From a checkpoint of a small model that predicts height in the pile at each pixel: widths [64, 128, 128, 128], batches of 256.
Rows from block 9 of a small model that predicts height in the pile at each pixel, named by matrix and row number. Rows with one number belong to one channel. Each number is 128 + 32 x the weight over its row's rms, rounded and kept within 0 to 255. All counts start at 0. Numbers have three digits each.
Before each channel's rows are labels from the 100 images, of 14848, where the channel reaches its highest value: "strongest on" is what is common among them. Only what is clearly more common there than usual is listed. The data: dead-leaves pictures: piles of overlapping shapes.
# convs1: 3x3 conv (model.decb.0.1.convs.1.weight, 64x64x3x3, standardized in use, each kernel summed), inputs 0-63
# convs2: expand pointwise conv (model.decb.0.1.convs.2.weight, 128x64x1x1, standardized in use, transposed), outputs 0-127

strongest on: large pieces; shaded
convs1.58:123124111098164122132186136126135097096103110117145150112168134178122106176139173120178111180129075156051153060117145120141110108121117193151092110171143128149096123107047120164083092175124153
convs2.58:131137145098135141076165142130031098138155092123132182170124199143154134153158133110110113118113098153115103121123138101107144122132151128094159146118078137122078087076140101112125145152131094156161092116187124129131153150216122144155069085128133152143163084198097121100081128174107180198101122110072095154148178084084090104139232116138153079149132145166106153156126127138145098117146

strongest on: large pieces
convs1.34:144095122178175201151168146097194131140123116128179162139144225107085108114158126099105067120145138131107117172138145145150151102119140085097150136106127092073081102093087101119088128105162115
convs2.34:137073120173112116121124151102100114121117157121109197092148092149164108123143110105128164134067105130096179127133147162137127161159120183162134170109161208182149116181133208118134112126185151148101151109141124176113077062120145135118164148119136141138138194129100121092138089138137167108189111168149143131111171124129096040109094194143148138172133132055133113093100188117103081167152

strongest on: large pieces
convs1.10:083082129067107120071130130157101163155098100137068089159182119148135121070145118169141130176095149136133114141183138201109149111102136107100135194092201141163099149088125106148135134111105151
convs2.10:148113119136106129130142103168144151143079105120151105103124104138129168089107102124108153129147139115117107128093182064148124081136145137144109089141051109051102099107130071153144126084071146158123141148153086117174188116236077118111167134096156156192082145136071124133116111180076142099174161148118080099114143081120175099182118148126124109129171117146139074090190108076132092114138

strongest on: large pieces
convs1.15:146134128182115138149094103152132057047135103153092123104135108127169105150091161128099104113083102189134127105162121133086124101159194184117101164081151144180120163176153106106106158106105177
convs2.15:101081129182152109122126149170146109174065132147126109072140104170067168112124129122139106137153097107125102072127167074146139113133077131153103107126118073109177161182143097084159140114112159120098159119145134124106117075189146108064147101129116114162079107145123124175198119051101140114129129094178149118192109071139123140153113075069052139109096131107117120144114050093105122081133

strongest on: large pieces
convs1.26:098151135105081090095130145182123092151134116077115104097153077081145064118151130159137121176123088140104134157164127076121122125144110163108094099177168144146153175101189160127181072156113189
convs2.26:135120075165098127112119142128123075092146161094147143041145153220134099123135090120141107073093115188117136111141161138130102188126099163116122120153085150121212117128140124149133197124145098140090128127124148148130075110095126116103112073120121141059092178150133140087103068090169103186144134156079182103108081118116166107120117105154042115115121113118143132167084166143150088108179

strongest on: shaded; grey
convs1.12:171128161147164190142118116088157185153150107157139094191140189118114079122161168116137110147094186083135113127127097120145140124098137060143126098176155092094082105088083133095084141082161116
convs2.12:112109147127106102129164111165148232148120025119138101159135136124104087133171092126108089129139148137097096136156122116133121167177140136115131133133189078145078110133112087146156131143143128136118113120144131155082102165157132095172150091144216154086124084096120128125110107142117138100098093132101119085134084201051112173177095100125141195159140158166151104133150099138119155027110

strongest on: large pieces
convs1.43:071100135156144200126148091110149178194144123157143117116124187089125112075122120087160136063119155175053168153121136150176175116130085103165120123154146136112091115081131115123082107135134096
convs2.43:079137172167039100151140119166126155122084155151109149141117130152153147172160109163136146174170132116144171144137178126147141126157121122094128158131099125059086165116121074127133105143135141133083148163186130120129121165124149097121129176150144173157104142132059137132151134177095125079144165134121136163130073151152183169033166129145122113136156037054159077111119129096142112154206

strongest on: large pieces; grey
convs1.38:125119121137142101111086129087103113153095075137117129158098090211136103107123125156175168174135092142149147113174141095119134084129172092134219129066166145088110137099144164076167151091165122
convs2.38:114119211103149119149107165101121094111141148123126159050145114158149200075131108062107156101136095173148098124141148093113124148085163079074154100134115127161074086095137068120141185140149131106092097192135126125138122127166112144118056189094127167107141083136158103136157156097127120095122107112097139138180157152102138177086126198105168127104094179123139068121125167112176151150077

strongest on: large pieces; shaded
convs1.4:138118115130054112119121138134113181081172141110127145107107111143118078141142115118169157179109159186154090139146087069144156104115096139078123148150144041175088136078168166130173170158137101
convs2.4:143143164116170149111099107136182137162114179173118122057137088097103119114125126095141091083175063075107138101105125130146154134112112117105095114134134067166185085140130151143115154104137152118080141218162115165166104142085090144135110077124173123139105104101136137125123216091104131116052113158120183117096077089063156156173151115067100164139117163101117147107127115183116133139183

strongest on: large pieces
convs1.61:108074150110119063058118094134113100098139133105125110132104169153125155097142085130136113185145167115137078111152202107128190156131151137100106197101176136168172150156095135171114108106070124
convs2.61:152128077161163123128132102135127107156071105133164088120141108121093125114175148114079159100171077116161138126120158136159145116170210117128060090148089059165135124111134139153092160158131177112119135185106139131076119145117140120124147112115098127148075107116081139132125086096121071030087127105162145096176146083102172165111088080079097120124100121121126130146096126212097170059094

strongest on: large pieces
convs1.8:144126152113101138121210104111115146150136101159115113119169061129175128117103147103163084145099129182180097091223135119132166109102132150164093101117147088112059136095111168156124166115082110
convs2.8:094071171094146165115114071078107122146129084182093135121104120091152183052159129144144107107198112106155119119102146150077140079143171120187106110139146129096170103155116164091132083151113125149118175149062133140149169146149093177138149109112120142151173179086080148140144134132110155088079152129101039178117154129123074144118129139121138119146145120077135181158143130048111137192154

strongest on: large pieces; shaded
convs1.49:078131135119135118139139144086157057089202174151136130132135105158157176112118126133107145160213150096133101091108122171131109134137101102116040137161135141124068153152188119129090081099125150
convs2.49:137149109089134143133133071148204123131115205106077124097119161124139086143184131135114106111147093127155125126142133144172103105158130089106126126120083147108113105051142122124117178090106113135022118124098133154158120197171112159172079104086119090151120171113102111188092139145155118139139113156092123099110096144165174154123124096098090164171116081115130106105230057173149160124142

strongest on: large pieces
convs1.18:088173144083108117129189116127114126133140129120136134103158106076130134118194131157176091126193066140053115153105098174136203100076077090110148098110139118106134141149138148154159095143180128
convs2.18:130092140138173140101120137107115110142154124147123071183114142045114143075161059140131134151120194126191100130112160163196129118115118137141126127139106141182149145169135170121086104107132148107101120128151136118120152134169136130124166120169132103152160130133127130106148145255126142075118110075106087180116115116129114107088111145163127091095090163189122106076080174070062112087111

strongest on: large pieces; ring; frame
convs1.22:112144153097118068094124122123151086105049162068176162097117101117167139138142103094154123173088144075111106112097126153111154070103110179144201167136128155153157159159170155133168112111159097
convs2.22:152134110108141137081092110127221090158074140156129164126132112116101202104076160158142130129178175056134119111087188089169164091128110135214129073115141099151124123106142095131190127132123122129074152122110140155189136127151133105133115060160124152168118142119078115109119152155054141108123129164127113127103077098123124152131120107165127080065166101150135111168180051138091114106126

strongest on: large pieces
convs1.20:122161130106095101132221130118128163170120114159167128132163158110158142055194051113178137109146087158094142200165111114110136157104076096140124103106076128140115127119143104144098094147114109
convs2.20:109158149145073143178143140135130199162068084109146107129110100057135093162159130137147186124142064143200152110120135178166173125158108118112109148167163153102150123096124128102140080104169118131059133059119137116095101145047150115161153174139148112131144101165132119128118093203083147152082110127103141146104086195151139097116146075133137111130089107071139176103170160077125130152115

strongest on: large pieces; ring
convs1.42:111142084128126089092106075103094112104084145098122153083085111079118169068103149150111143145106120198152151134125137147142122179104151198104159216163136107177099153148101137132105172172126132
convs2.42:162169101138170121106134105151097092166126107194124095130125075108153135137120190114116097149162059135167209092148112121084129108097143144158053117121151141134128120164140170151131108123080080128135137221091114114156163132128129122108180139182077113156133168102121114245113139161076115114133189108110096093131136070129110124177169184087102128130095120144116137093149098131089121131119

strongest on: grey
convs1.50:096134147119128135121085167135102138111110163089183145155091046119183156131174177118157134094156098116103160106153119124121199133093080093124177101084143063143088137137132129135188149171094107
convs2.50:124143110140111105114096124189029144120091103088164149142121112070150164153089131099138176197141103149051178114082138111130142128080199127150182075102166098087098104130134107111117076119138180130124120066135129168144186142106129146123103165159130134128121116159190136129165143159183164159165089118127137148116148169174170156205086130124147152153168144115124158122153162133123090081122

strongest on: large pieces
convs1.57:143166161108132095158100144121125106134137142120086082143092143172133127102091163151085109120153136108206151060118071082100158088158117127174050099193173117123169118101130150141134188134144136
convs2.57:111143135116185156152103155104131116116106134105106120145103144150154115109178108163159043066143152079130147119077091114067115097157090104113155121133163096123107088074130161167157212151140081119112129129105098163119130099128103143150136109107121142160134138079135092113073130120153136157103138168151135137132153120076209114131220118096195108138184091218120123076122080137124138177094